From a checkpoint of a small segmentation model.
Data: 295000 training examples, 3.4 epochs.
Rows from block 4, named by matrix and row number. Rows with one number belong to one attention dimension. Each number is 200 + 30 x the weight over the matrix's rms, rounded and kept within 0 to 999. All counts start at 0.
# q: attention query (model.mid.1.attn.q.weight, 128x128), inputs 0-127
# k: attention key (model.mid.1.attn.k.weight, 128x128), inputs 0-127
q.7,175,200,240,204,146,187,204,198,33,216,200,199,199,200,200,206,200,228,173,213,243,198,306,200,194,168,213,180,226,218,216,200,204,189,196,169,198,174,199,200,162,206,223,223,206,157,200,98,200,305,199,206,200,200,199,199,198,159,186,200,200,192,202,342,200,207,196,200,200,189,192,208,224,200,213,200,200,219,185,181,198,198,165,305,150,203,125,198,196,199,212,200,198,209,196,125,187,220,200,200,202,200,196,200,200,201,201,206,200,245,200,189,195,200,200,200,199,200,199,204,202,200,199,200,237,210,222,219
k.7,192,201,200,222,242,207,200,197,201,200,200,200,193,199,198,200,206,192,203,189,201,199,225,205,199,200,201,179,200,191,190,205,238,301,202,238,189,190,199,200,194,240,200,200,199,200,199,202,200,160,200,198,200,232,200,249,201,208,184,210,200,199,162,196,199,207,186,230,200,202,262,202,199,196,208,225,201,195,216,159,189,192,209,204,201,200,195,192,199,200,204,201,208,200,205,219,211,153,197,201,200,199,199,200,199,184,200,193,200,225,198,202,214,200,210,199,197,200,231,206,211,200,241,201,197,201,95,185
q.8,214,201,233,248,284,217,201,200,138,202,132,196,200,203,200,235,200,183,329,200,215,200,199,200,24,200,198,203,188,188,200,150,164,240,201,211,239,200,203,197,198,297,205,203,209,219,218,195,201,184,202,200,200,340,200,200,200,195,218,200,200,133,197,200,183,148,196,227,198,200,200,211,313,199,203,0,216,181,224,201,200,198,210,206,85,200,184,200,183,200,204,200,197,194,188,196,165,256,200,200,200,195,199,173,200,0,200,179,200,196,196,193,199,190,185,200,199,200,201,166,175,200,207,200,236,193,203,244
k.8,350,199,204,241,187,292,199,204,200,200,206,201,198,186,200,256,204,212,201,190,179,199,91,202,143,200,200,315,205,149,201,200,174,200,192,143,196,200,201,206,188,206,205,168,200,205,182,209,201,73,115,202,200,436,200,163,201,200,200,200,200,127,197,214,100,153,212,201,194,200,230,251,203,205,201,174,202,202,201,210,208,194,199,185,200,208,197,199,209,203,200,191,202,204,195,186,198,180,200,201,200,199,202,224,200,9,200,186,200,127,202,201,198,236,278,199,200,199,200,203,199,199,200,203,215,211,226,200
q.9,188,200,180,208,202,222,200,199,197,228,200,207,210,202,204,198,175,199,263,177,194,199,202,200,185,200,201,199,215,204,244,235,197,201,206,209,224,200,202,226,198,199,137,190,212,214,193,203,198,257,213,202,200,142,271,209,217,234,197,240,200,201,199,185,199,200,193,200,200,201,202,199,200,182,201,200,236,200,252,196,200,217,216,198,203,192,201,206,208,200,218,199,225,197,190,199,197,202,200,200,199,200,201,200,200,194,200,200,200,198,211,200,228,199,200,200,192,200,162,199,200,235,195,201,209,166,213,200
k.9,200,181,209,199,155,204,200,188,200,198,200,199,204,200,200,190,202,200,195,200,229,234,202,200,209,201,195,200,188,209,199,208,198,199,201,200,216,225,201,202,210,221,203,200,137,160,207,190,160,178,167,196,200,150,193,200,202,200,205,186,200,198,200,195,211,202,203,197,203,201,195,195,196,213,201,200,201,212,218,207,199,210,200,192,200,198,200,215,196,200,201,218,209,179,190,193,161,156,201,200,214,200,215,204,203,200,200,200,200,189,201,200,244,199,201,196,217,172,197,198,234,200,196,200,189,199,257,211
q.10,255,201,219,200,203,168,232,195,201,210,203,199,200,200,200,212,319,190,95,205,194,198,145,200,364,200,200,198,278,191,214,193,212,194,170,200,96,200,208,220,111,187,273,139,16,201,203,204,200,153,199,183,200,199,197,190,199,256,170,205,198,190,220,177,203,203,197,200,214,200,150,219,194,229,241,375,166,199,202,201,193,200,212,95,244,207,205,156,222,209,205,141,234,197,201,196,200,205,197,200,200,195,200,200,200,581,198,205,200,177,204,200,187,313,201,201,202,138,212,217,196,200,206,200,197,218,196,191
k.10,286,167,206,123,205,199,200,178,202,249,207,203,200,173,200,209,218,163,201,179,201,220,201,205,196,200,200,200,175,201,200,188,201,201,201,197,196,197,181,187,207,201,200,199,202,204,207,194,202,271,201,156,200,200,200,200,211,196,173,200,200,200,245,185,218,192,198,185,211,197,197,206,214,208,248,214,200,330,213,187,217,203,202,202,195,197,481,176,202,206,75,195,198,147,204,200,209,217,200,200,210,200,201,199,202,354,203,199,200,199,200,418,200,200,201,166,193,192,200,189,186,200,190,183,310,200,180,197
q.11,153,284,194,105,208,278,55,202,192,198,200,186,202,205,200,209,216,222,203,212,199,199,120,200,194,200,188,153,185,194,236,212,154,234,117,76,196,196,200,170,200,206,205,304,196,220,199,219,243,198,201,200,200,152,200,207,207,210,192,204,201,209,265,174,206,206,69,206,201,200,200,244,224,200,194,188,197,343,186,338,207,197,177,193,181,191,184,191,328,226,200,302,358,201,208,165,176,194,202,197,197,200,200,220,200,221,199,198,200,204,200,198,28,208,200,173,222,200,202,263,198,206,202,200,184,279,200,184
k.11,212,200,199,216,165,200,207,217,199,178,198,268,200,209,201,204,157,201,198,186,233,204,201,200,133,200,197,134,201,232,201,201,194,206,201,199,290,190,201,338,202,192,222,288,203,188,200,234,201,172,199,220,200,198,200,208,145,174,199,200,210,201,200,205,196,212,213,200,199,201,204,155,200,194,140,197,197,202,199,170,200,209,215,207,157,203,195,219,293,199,198,199,200,149,200,55,162,206,192,200,197,199,200,197,200,200,200,200,200,190,200,198,195,198,195,200,203,167,176,201,201,197,200,200,199,197,196,175
q.12,201,200,199,200,205,202,203,200,217,41,200,200,200,200,200,200,200,248,201,200,198,200,199,200,200,200,200,198,193,211,201,200,228,220,212,178,114,204,208,198,189,197,256,136,319,200,200,202,200,200,199,200,200,200,200,115,200,200,245,200,200,206,434,160,215,200,208,28,200,200,150,205,248,200,200,139,200,200,189,200,200,301,222,205,273,200,514,192,195,200,200,203,199,200,200,177,195,157,200,200,200,200,201,86,200,137,200,279,200,247,200,218,200,592,76,200,196,200,199,207,200,200,200,200,215,200,197,382
k.12,199,173,200,94,215,156,212,196,200,200,200,200,200,200,200,200,328,200,232,196,202,200,195,197,391,200,200,209,188,201,235,215,199,201,95,202,199,213,192,66,181,199,161,192,207,125,227,120,199,230,260,180,200,205,200,202,200,199,196,200,200,257,200,205,199,232,664,205,200,226,172,201,200,210,199,268,186,201,188,201,201,200,200,211,184,200,199,200,180,200,203,203,199,204,199,194,169,258,200,200,201,200,201,332,200,139,200,203,200,149,200,223,200,185,640,200,215,200,213,198,197,199,199,200,181,214,92,198
q.13,202,174,197,199,193,208,200,223,207,200,200,200,203,200,200,198,205,199,353,207,191,200,200,208,209,200,200,182,178,204,200,201,205,201,175,200,198,170,320,220,177,202,195,176,171,214,172,221,200,199,203,223,200,199,200,199,200,201,203,177,200,187,103,194,212,261,204,203,185,198,239,193,162,197,200,194,209,253,184,182,174,207,124,229,198,209,24,214,212,187,213,192,125,200,200,192,225,200,200,196,200,200,199,174,200,200,200,183,200,200,200,238,199,140,200,199,201,217,174,115,200,197,202,201,201,204,223,207
k.13,184,192,110,187,208,277,204,200,199,233,207,200,191,201,202,188,193,203,200,200,200,200,200,202,193,200,196,198,200,176,207,194,198,206,201,208,185,199,195,200,200,200,196,200,200,202,202,149,199,160,199,199,200,44,198,150,204,203,201,200,200,200,261,193,210,187,201,186,239,200,206,193,207,180,199,200,196,198,206,189,247,205,200,175,201,164,200,201,207,192,194,201,200,189,204,177,196,188,207,202,200,200,202,218,200,303,200,202,202,201,195,200,192,200,200,200,214,200,127,181,190,190,204,221,201,189,203,205
q.14,214,184,192,187,185,201,193,181,243,202,200,201,205,200,200,164,199,197,221,246,193,202,199,202,203,200,167,200,209,89,199,258,234,272,202,184,205,207,200,189,195,222,202,200,200,206,206,192,191,60,200,145,200,187,200,203,195,206,228,200,200,199,204,204,198,199,170,212,200,199,241,215,197,200,189,198,363,203,209,211,198,199,200,209,220,200,192,211,184,200,186,188,200,201,212,198,198,202,200,200,203,199,192,200,200,186,200,200,200,200,203,206,201,199,216,200,215,185,200,211,197,198,198,194,181,170,67,178
k.14,189,199,200,197,211,169,204,156,200,129,201,190,187,200,191,202,200,234,161,202,201,207,197,200,193,200,207,224,203,204,196,191,199,134,204,200,206,145,198,199,150,198,209,190,211,214,202,203,199,157,195,199,200,207,200,178,204,199,209,202,200,203,195,164,216,186,292,200,202,199,199,182,213,203,200,230,221,205,193,207,188,194,138,89,199,200,197,242,188,197,196,200,202,200,208,200,130,241,200,203,203,203,200,201,200,205,200,223,200,122,200,245,208,201,234,200,200,216,177,94,209,200,201,200,200,202,183,193
q.15,232,182,201,222,179,200,462,202,199,255,200,223,208,198,200,199,155,158,178,180,146,201,332,200,206,200,288,210,214,62,209,200,206,192,207,202,196,195,159,185,189,187,228,234,190,142,202,192,162,362,216,196,200,200,200,199,195,191,215,245,204,177,238,214,203,207,187,193,223,200,202,185,256,200,216,194,200,193,216,216,186,201,223,198,188,200,219,202,196,191,159,203,200,207,200,196,188,211,198,200,200,194,200,196,200,201,200,204,200,193,200,141,198,201,234,179,189,199,90,104,201,198,177,201,208,200,219,205
k.15,180,202,200,176,204,200,198,200,237,204,200,205,200,201,200,191,169,196,202,204,200,200,185,199,234,201,202,199,198,98,202,198,188,203,194,217,117,202,245,198,214,212,217,164,178,201,196,201,200,255,218,202,200,152,193,200,208,209,205,200,199,212,170,195,208,200,211,228,200,198,218,200,198,200,194,199,197,244,200,194,200,199,185,253,236,205,162,199,149,197,196,243,197,198,164,201,201,199,200,199,199,197,202,183,200,202,201,192,200,207,200,224,190,202,202,200,211,200,209,200,200,202,201,171,200,200,194,166
q.16,184,199,90,199,40,197,188,208,203,203,200,246,217,200,200,203,200,198,224,192,178,200,182,200,200,200,231,201,166,185,186,193,198,200,192,206,233,198,199,199,204,200,219,200,198,204,200,238,200,204,198,200,200,202,200,196,185,200,282,190,200,211,199,100,244,213,200,198,205,201,205,194,201,206,198,200,197,158,200,221,199,37,200,193,196,199,224,200,250,122,223,174,196,208,276,203,200,199,200,195,195,201,193,200,200,208,199,202,200,197,193,200,199,201,186,200,153,200,211,210,213,155,200,201,200,205,232,200
k.16,205,198,179,200,263,203,202,234,199,200,200,200,190,201,202,200,173,203,203,200,202,174,197,194,192,193,216,196,191,175,199,202,198,188,192,213,200,200,212,185,202,149,200,201,201,236,204,214,200,200,185,216,200,169,248,197,184,176,199,130,198,200,207,203,196,192,209,175,200,199,199,217,201,190,191,208,198,199,186,197,203,177,200,266,199,207,200,122,200,154,191,197,199,200,208,200,232,200,200,198,199,205,187,200,200,199,186,203,200,200,151,168,160,200,200,208,197,127,233,189,200,200,200,201,202,189,204,176
q.17,178,200,213,56,199,199,196,197,192,215,200,215,200,199,200,202,228,356,0,162,200,200,201,205,252,200,226,202,207,199,244,109,187,208,93,201,183,189,199,205,265,194,193,204,235,224,201,200,176,243,219,200,200,199,200,199,197,186,152,193,199,203,210,188,197,198,197,201,200,200,200,249,209,200,204,200,197,195,204,224,199,387,150,200,206,200,362,192,335,194,198,440,203,201,202,77,142,39,200,200,200,200,200,206,200,189,206,181,200,115,200,210,202,300,251,200,200,244,201,313,202,238,197,200,191,190,195,208
k.17,198,203,200,194,224,222,189,200,203,199,193,178,199,247,205,238,200,200,98,200,220,198,209,197,225,200,200,149,201,202,195,194,176,147,217,197,173,227,206,199,157,195,211,225,37,241,200,200,149,222,197,189,200,197,217,204,201,214,189,200,200,204,200,200,178,200,278,182,199,201,200,152,195,200,192,201,198,166,199,196,199,212,258,286,151,201,215,227,202,202,200,149,196,197,198,214,201,174,200,200,200,204,199,203,200,183,200,199,200,200,195,128,182,204,193,202,199,247,200,203,200,199,345,202,156,192,141,198
q.18,258,174,133,202,200,223,199,202,202,200,200,199,216,205,200,198,199,203,72,199,208,176,225,104,205,200,196,208,283,203,194,238,155,211,227,180,193,206,179,169,168,201,194,202,203,195,198,198,200,198,148,195,202,200,199,243,194,201,159,184,228,200,200,236,205,148,200,200,200,202,196,191,206,201,180,200,205,200,176,232,201,248,200,200,247,202,200,194,212,200,202,201,209,189,172,203,198,202,200,200,205,199,206,217,200,191,200,215,200,199,200,200,257,256,207,200,197,236,199,243,198,202,207,199,200,179,198,104
k.18,178,200,200,200,245,268,200,185,200,200,200,180,200,200,200,158,248,200,194,196,192,176,98,200,200,200,337,200,200,211,200,200,206,194,164,223,180,200,200,199,198,199,203,249,201,228,202,217,203,219,212,184,201,216,200,220,197,200,196,167,201,202,189,200,201,175,218,267,193,273,233,170,196,197,173,212,200,201,187,195,156,209,203,210,236,198,199,124,223,200,199,201,192,202,196,230,188,107,201,196,200,199,201,200,200,200,200,190,203,200,200,203,202,323,189,212,201,210,206,202,178,195,202,200,0,230,200,201
q.19,204,180,201,200,166,203,328,158,221,224,200,200,110,202,199,176,201,169,180,207,45,187,189,198,243,200,199,203,221,199,212,184,200,200,120,200,200,203,197,130,225,173,207,212,170,200,202,201,294,179,201,196,200,202,201,218,199,199,224,168,200,200,200,201,205,170,199,160,198,200,199,197,213,201,98,200,195,140,198,244,214,141,206,204,207,200,240,183,200,156,199,400,223,179,161,191,212,189,200,200,199,200,200,213,200,181,200,231,200,198,200,194,199,244,203,199,186,177,269,347,200,189,191,200,185,215,200,188
k.19,28,201,229,200,199,198,200,211,206,211,201,191,178,197,200,205,200,202,200,336,202,200,198,198,194,201,208,200,199,271,238,201,199,200,177,208,200,196,203,201,200,189,200,205,200,205,189,205,201,227,262,201,192,214,200,200,200,197,200,186,193,288,154,199,200,201,187,201,200,194,200,185,229,198,212,213,177,207,200,200,168,225,206,189,194,198,200,201,214,206,202,197,210,209,199,214,202,200,188,201,195,204,234,200,204,188,193,199,200,229,201,199,200,200,110,197,190,200,199,195,189,200,140,199,201,191,160,148
q.20,210,206,199,200,211,200,201,201,200,197,200,200,200,199,200,163,200,185,232,198,201,200,231,200,145,200,199,257,196,200,156,201,213,94,209,201,200,124,189,136,173,199,321,148,207,177,199,209,200,198,201,200,200,128,200,171,203,204,133,200,200,177,191,106,172,225,191,205,200,200,203,133,199,200,200,200,200,153,200,200,200,190,200,180,201,200,192,208,210,200,200,209,259,178,199,185,196,200,200,200,200,200,200,97,200,300,200,199,200,203,200,178,200,191,210,200,237,200,204,200,200,200,209,200,192,167,391,170
k.20,197,170,201,0,199,180,227,199,170,187,194,190,200,204,200,200,142,212,271,201,201,204,200,196,174,200,212,346,210,215,185,203,197,201,192,208,243,212,200,233,223,208,200,203,200,200,204,214,207,189,201,201,200,201,200,235,201,192,274,202,168,168,199,229,151,192,195,200,200,200,222,211,186,187,192,46,222,208,199,191,189,205,199,211,211,206,217,202,199,203,200,209,201,203,203,219,262,252,198,197,201,200,201,197,200,234,197,195,200,202,200,162,202,193,214,213,185,220,190,200,200,214,198,203,263,210,179,205
q.21,202,204,215,180,252,162,202,208,197,197,200,203,200,200,200,200,192,220,110,201,202,200,205,198,191,200,200,200,195,191,201,223,202,199,191,205,183,217,194,202,211,213,176,200,202,204,200,210,250,264,199,200,200,194,174,200,200,186,200,200,200,201,200,210,200,195,158,176,200,203,194,207,201,200,200,182,199,203,189,186,201,175,194,201,198,204,208,188,199,193,203,200,186,193,219,228,276,198,200,195,200,200,203,199,200,198,200,175,200,142,200,201,199,199,200,200,204,200,211,191,200,200,206,199,198,201,227,166
k.21,211,200,226,199,178,199,189,200,188,240,200,199,200,201,208,231,221,204,202,199,198,196,204,206,188,202,146,192,203,216,200,122,261,81,219,185,222,200,203,199,201,192,215,203,182,200,200,199,202,213,200,200,202,200,201,219,191,191,198,200,199,201,198,217,181,203,200,173,201,201,203,185,205,197,191,205,201,194,213,200,197,200,209,208,200,198,200,199,200,198,170,203,185,200,201,188,196,196,201,205,203,198,199,183,200,199,184,200,200,220,200,202,200,238,165,189,107,185,189,200,169,201,185,205,72,200,208,238
q.22,262,200,204,192,190,278,0,213,204,167,200,216,198,200,200,198,196,192,201,164,200,201,0,201,218,194,185,133,162,200,180,197,218,119,270,289,200,209,251,385,205,200,199,147,81,196,199,196,201,180,200,202,200,206,200,210,200,184,201,200,200,316,201,143,184,213,196,202,200,205,159,305,94,246,196,204,0,194,191,200,200,172,169,171,214,200,132,196,229,201,207,21,210,201,208,246,214,188,200,200,200,201,206,197,200,198,206,206,200,217,200,220,31,202,175,197,202,201,209,207,200,200,199,201,200,208,125,176
k.22,200,224,203,235,192,247,217,196,162,190,235,200,200,200,200,219,253,209,242,200,199,200,184,180,201,200,146,200,173,237,190,225,220,199,338,186,325,197,228,148,175,113,65,214,215,205,193,195,200,172,200,201,199,202,158,205,201,203,200,198,199,148,199,203,202,198,148,182,200,200,200,198,200,199,201,251,200,189,201,208,211,201,238,207,192,210,197,215,160,187,201,200,216,200,258,188,207,420,203,200,196,198,205,200,200,212,199,103,200,196,201,67,194,6,173,200,208,203,200,227,204,198,229,201,232,188,314,199
q.23,200,197,165,202,216,200,200,199,202,204,200,197,180,211,200,188,201,244,200,203,199,136,200,200,206,200,156,200,210,201,221,247,217,219,120,190,201,198,194,177,207,197,123,202,210,193,185,191,116,201,198,200,199,193,200,227,205,211,213,200,200,201,199,206,198,203,199,199,198,197,192,217,205,200,270,211,197,199,198,200,202,199,209,216,200,197,210,201,195,200,209,211,197,202,201,213,159,202,200,200,202,199,203,247,200,197,191,201,200,185,200,186,205,204,200,200,200,201,200,298,200,200,174,200,211,201,111,199
k.23,206,184,202,222,194,201,221,199,204,200,204,208,202,206,200,187,199,200,103,212,184,201,202,200,206,205,212,186,204,249,191,179,199,204,220,219,179,201,200,215,206,200,200,202,244,214,202,190,200,246,209,209,200,215,198,161,200,198,205,194,205,217,112,126,146,202,205,232,201,175,191,199,200,181,201,214,204,200,200,202,205,142,234,183,191,199,198,198,201,201,189,200,190,19,202,200,177,135,201,200,200,207,191,193,200,182,197,201,200,176,201,201,195,204,196,207,196,197,189,201,199,153,192,199,200,212,190,208
q.24,234,164,214,270,197,198,200,178,194,154,159,198,200,198,200,237,199,201,213,201,199,202,198,200,200,200,202,200,199,177,183,205,201,189,411,274,193,200,192,215,213,209,250,193,186,207,212,200,201,196,165,200,201,281,164,183,189,188,194,211,200,185,176,200,217,196,262,201,200,229,208,148,187,200,159,176,200,176,139,224,200,233,180,162,170,200,117,202,221,200,192,192,200,218,230,183,246,227,200,201,200,197,200,199,200,212,200,181,200,220,201,224,200,200,170,266,213,198,190,201,197,200,198,199,203,201,291,201
k.24,172,192,198,205,135,196,250,203,227,202,199,202,197,156,173,124,200,199,264,200,237,200,135,202,196,200,253,193,200,200,191,200,238,204,92,200,154,197,162,199,189,201,93,200,257,181,199,212,202,204,200,210,200,222,200,200,201,198,180,241,202,160,190,203,263,199,58,254,200,200,299,232,196,213,200,202,148,233,200,201,207,194,140,202,223,189,202,250,200,200,224,195,204,265,198,197,200,298,200,200,197,206,200,201,200,273,212,143,200,260,199,280,210,200,191,200,196,189,207,196,200,201,205,198,200,220,268,189
q.25,211,209,181,206,218,182,200,208,269,196,200,222,218,170,200,196,198,207,151,122,202,200,202,191,201,200,191,239,196,199,220,200,201,220,201,218,204,202,198,200,248,190,142,200,197,200,199,247,166,201,187,192,200,178,200,200,170,201,253,185,200,209,195,188,200,141,175,188,208,194,217,216,233,200,195,200,161,200,246,198,199,198,202,188,220,200,200,195,223,229,252,166,189,200,178,200,201,209,200,200,200,201,199,201,200,200,200,219,200,123,199,200,197,218,200,200,202,207,200,200,200,200,203,200,209,200,209,199
k.25,209,200,208,195,147,189,200,204,190,244,197,198,204,193,199,204,200,172,198,164,206,200,202,199,202,200,207,200,195,193,234,197,120,156,210,161,196,201,214,200,185,200,200,186,199,220,201,188,223,196,200,200,200,186,200,206,198,202,212,203,217,188,200,200,201,274,350,200,200,244,200,141,206,223,203,201,202,200,207,200,213,207,191,201,196,199,203,206,276,199,199,202,230,205,203,169,195,195,200,200,210,198,214,230,200,220,206,200,200,201,201,202,203,201,120,200,201,145,125,200,196,202,179,200,141,200,289,197
q.26,200,215,202,192,200,227,204,207,195,201,200,200,205,199,200,203,196,155,201,201,249,185,204,202,186,200,212,204,176,196,202,206,184,190,172,201,198,180,197,201,195,206,218,194,201,201,216,204,223,350,201,197,200,213,193,195,209,202,171,186,200,196,193,203,181,221,219,207,200,199,199,119,175,185,210,200,351,200,200,196,199,183,194,200,199,200,200,199,198,200,193,206,201,199,198,195,200,204,200,200,199,204,200,200,200,200,200,125,200,200,201,214,200,99,200,200,180,262,202,199,202,200,201,200,199,198,244,134
k.26,185,206,200,185,207,213,172,199,198,154,201,200,205,200,200,200,211,213,197,197,114,202,227,200,213,202,211,214,202,193,199,209,201,200,201,227,251,212,211,218,211,198,218,221,200,197,200,196,201,204,198,198,200,190,207,199,199,199,200,200,199,190,268,224,204,195,146,200,196,160,201,307,196,187,200,105,233,201,254,224,200,197,206,195,205,204,199,206,159,202,214,207,199,200,203,201,206,200,200,201,200,202,197,190,200,198,200,204,199,239,196,196,201,223,201,200,183,209,199,204,208,196,195,196,161,200,198,189
q.27,128,207,200,206,207,182,187,200,194,200,200,182,200,206,200,210,200,317,205,217,252,200,149,200,208,200,198,200,127,109,194,223,205,216,198,201,233,219,197,197,232,200,109,206,200,204,200,204,201,202,238,133,200,200,200,197,239,131,207,214,200,200,202,201,210,161,184,203,201,202,201,269,203,198,200,199,175,174,129,200,246,201,194,214,167,202,191,182,182,202,243,352,200,185,188,213,205,199,200,200,199,200,200,208,200,204,200,179,200,188,200,211,181,200,186,200,247,160,309,200,200,199,201,219,212,227,200,200
k.27,203,200,245,266,117,196,198,200,200,260,200,208,209,208,200,182,230,177,201,171,99,106,215,197,202,200,200,198,183,245,199,180,197,251,313,200,206,201,200,207,198,193,206,188,201,203,198,198,195,200,209,203,205,209,200,204,200,189,183,197,200,194,193,212,178,200,201,203,200,201,193,191,249,199,193,199,200,209,200,212,182,193,200,199,175,193,200,200,208,200,203,196,183,199,201,196,215,197,200,203,199,199,187,222,200,192,200,202,200,199,201,170,192,205,159,189,159,172,203,201,148,199,153,202,200,201,206,262
q.28,125,186,345,200,197,201,209,195,199,207,193,208,200,199,199,181,222,198,245,200,211,268,169,198,129,200,203,181,204,290,208,235,202,197,200,207,183,200,194,120,192,212,191,199,206,200,199,182,200,225,200,201,200,190,199,206,197,162,196,200,200,207,146,202,203,196,203,219,184,200,184,179,194,199,200,111,192,218,199,220,200,179,201,200,153,203,200,214,157,130,183,203,196,200,203,202,199,198,203,200,200,200,200,196,200,215,200,199,199,345,198,179,209,104,198,200,199,200,169,204,200,197,203,201,182,249,203,199
k.28,200,199,187,201,228,156,210,204,202,183,200,182,200,201,202,205,158,209,133,200,204,200,189,200,200,201,162,198,199,208,189,194,197,217,198,246,200,196,217,205,216,198,176,216,199,202,198,202,203,203,200,205,200,198,96,210,194,201,137,200,200,199,201,205,202,201,163,170,199,172,201,185,185,202,185,208,200,187,199,221,197,197,177,196,200,197,200,189,190,190,246,206,202,200,180,193,200,217,194,200,199,203,176,156,210,195,202,200,200,204,207,200,157,194,200,202,187,199,196,205,150,205,199,187,330,200,208,224
q.29,132,201,198,210,196,170,335,200,175,202,200,195,197,200,200,198,199,174,368,199,200,216,198,224,173,200,200,209,44,206,215,187,198,166,232,200,224,195,195,200,208,134,207,200,192,206,200,198,200,395,207,200,200,198,201,151,198,114,204,200,195,88,194,210,158,200,292,272,195,199,259,136,200,186,158,246,201,212,208,84,200,201,219,334,212,187,98,228,76,201,200,250,146,195,191,196,206,303,199,200,200,200,177,203,200,24,202,201,200,141,133,192,200,176,201,200,154,90,203,13,201,269,200,200,218,208,217,204
k.29,198,173,201,200,223,203,198,204,274,380,200,198,199,191,199,210,203,176,201,200,151,197,81,193,149,200,105,217,207,186,204,194,199,224,163,206,200,232,342,201,255,236,199,204,200,168,190,196,198,180,186,200,198,188,200,133,195,201,227,205,205,213,203,201,195,171,126,200,194,200,246,203,212,200,132,158,201,23,200,194,207,193,195,200,201,196,205,200,200,204,200,201,213,224,197,221,200,139,200,200,185,194,198,194,200,182,199,178,200,176,199,205,201,201,176,201,217,201,200,200,221,200,241,200,267,196,190,184
q.30,207,195,187,202,239,217,198,205,223,220,203,178,200,174,200,214,213,204,192,199,215,200,246,201,200,200,205,200,205,202,171,200,200,192,142,216,202,205,196,174,200,191,166,202,286,206,201,193,201,200,201,200,200,201,200,191,201,191,198,204,199,206,174,211,207,211,207,201,205,200,197,195,190,201,200,200,216,211,159,192,200,179,198,203,233,203,212,198,198,200,193,196,180,193,193,206,117,129,200,203,200,200,199,218,200,200,198,156,200,200,201,200,230,190,200,200,198,211,196,198,200,200,188,200,206,204,107,231
k.30,208,208,216,214,202,188,195,210,196,185,191,204,201,202,200,202,184,203,139,199,198,179,188,199,256,222,196,169,199,196,191,234,228,198,217,193,186,206,193,231,221,206,211,202,194,189,200,189,201,200,193,194,200,200,200,218,190,265,204,212,200,200,242,121,213,189,219,195,200,199,147,214,199,206,247,200,205,216,197,227,200,193,205,200,199,202,220,181,186,200,200,184,198,206,209,192,200,190,193,201,197,201,199,200,200,171,200,208,200,193,200,194,204,202,220,236,175,200,192,204,160,200,199,198,202,196,176,200
q.31,202,179,200,232,196,199,199,196,199,200,215,200,146,225,204,200,195,190,200,199,157,203,202,200,200,200,202,200,189,204,199,200,174,200,235,202,204,196,193,217,214,201,200,200,198,198,204,202,227,200,186,250,201,176,202,200,196,201,268,199,200,200,201,210,200,199,217,196,198,200,199,198,197,195,206,199,239,210,199,88,253,160,177,191,202,200,200,254,150,215,196,199,200,221,162,198,212,215,199,203,231,205,197,200,200,200,200,200,200,271,186,204,210,198,196,200,194,248,157,198,167,206,201,200,176,197,200,141
k.31,195,202,201,200,208,200,196,199,200,200,204,191,209,196,200,190,209,201,200,198,231,196,201,218,200,158,239,200,200,181,226,233,216,196,199,202,201,174,151,158,182,208,201,182,200,198,197,212,200,152,195,208,200,199,200,187,200,189,208,200,203,200,203,186,198,218,202,200,286,200,194,214,208,206,204,209,201,213,199,205,236,203,200,199,201,212,199,151,232,180,205,201,292,325,204,199,200,201,200,202,196,194,199,204,202,199,203,258,200,212,199,199,237,201,198,200,242,200,191,198,202,223,215,196,220,192,195,201
q.32,224,200,195,203,221,200,200,200,231,222,200,201,200,200,200,180,189,220,306,220,171,200,161,200,185,200,182,121,200,209,179,175,151,198,245,205,254,188,243,229,206,262,173,191,202,198,201,191,201,220,171,200,200,228,200,197,200,205,181,196,200,206,200,276,138,131,224,200,200,200,214,200,198,200,231,0,147,0,0,180,198,238,83,200,111,200,247,202,602,200,200,193,254,211,193,205,202,199,200,200,200,200,200,201,200,0,200,92,201,194,203,143,200,202,119,200,201,204,204,102,194,200,200,200,242,179,218,200
k.32,170,211,200,199,202,200,50,200,133,158,200,198,201,200,201,207,205,194,181,201,204,200,195,200,169,200,200,198,14,319,222,256,209,356,182,208,224,380,206,203,230,257,178,189,335,199,201,196,207,207,193,195,200,128,200,218,199,158,149,200,198,0,233,200,188,297,151,183,200,200,200,143,176,204,200,257,212,213,253,188,194,180,254,200,93,204,154,255,255,200,198,184,202,197,207,238,182,114,200,200,200,200,200,126,200,334,200,206,200,227,199,246,198,268,187,200,193,214,195,238,200,198,177,200,211,212,200,380
q.33,268,169,196,195,130,156,200,197,186,185,200,200,199,161,200,195,203,212,204,201,199,199,152,198,299,200,199,204,308,197,254,200,220,181,203,229,215,201,201,200,206,132,215,197,218,195,200,204,183,222,262,200,200,188,199,182,198,197,167,200,200,201,51,203,181,316,200,201,220,221,173,225,200,199,244,203,204,230,373,200,201,195,211,179,215,195,219,166,200,199,187,201,190,208,181,200,206,285,200,200,195,200,201,207,200,258,200,181,200,203,200,188,187,203,208,200,153,200,208,392,202,214,200,200,210,200,168,186
k.33,202,200,212,202,200,184,288,200,205,298,200,226,198,226,200,200,206,247,200,200,208,197,193,195,186,200,198,198,224,165,200,195,202,168,194,182,207,201,179,199,191,202,202,234,185,190,201,155,209,198,204,201,200,242,200,168,201,203,251,175,199,231,213,197,199,176,202,210,200,200,199,154,219,198,205,197,230,192,203,95,200,217,178,193,200,206,265,196,182,200,199,202,199,200,201,175,341,202,201,199,199,203,215,204,200,130,200,198,200,192,199,200,196,204,201,200,200,205,160,203,200,198,184,390,176,202,241,227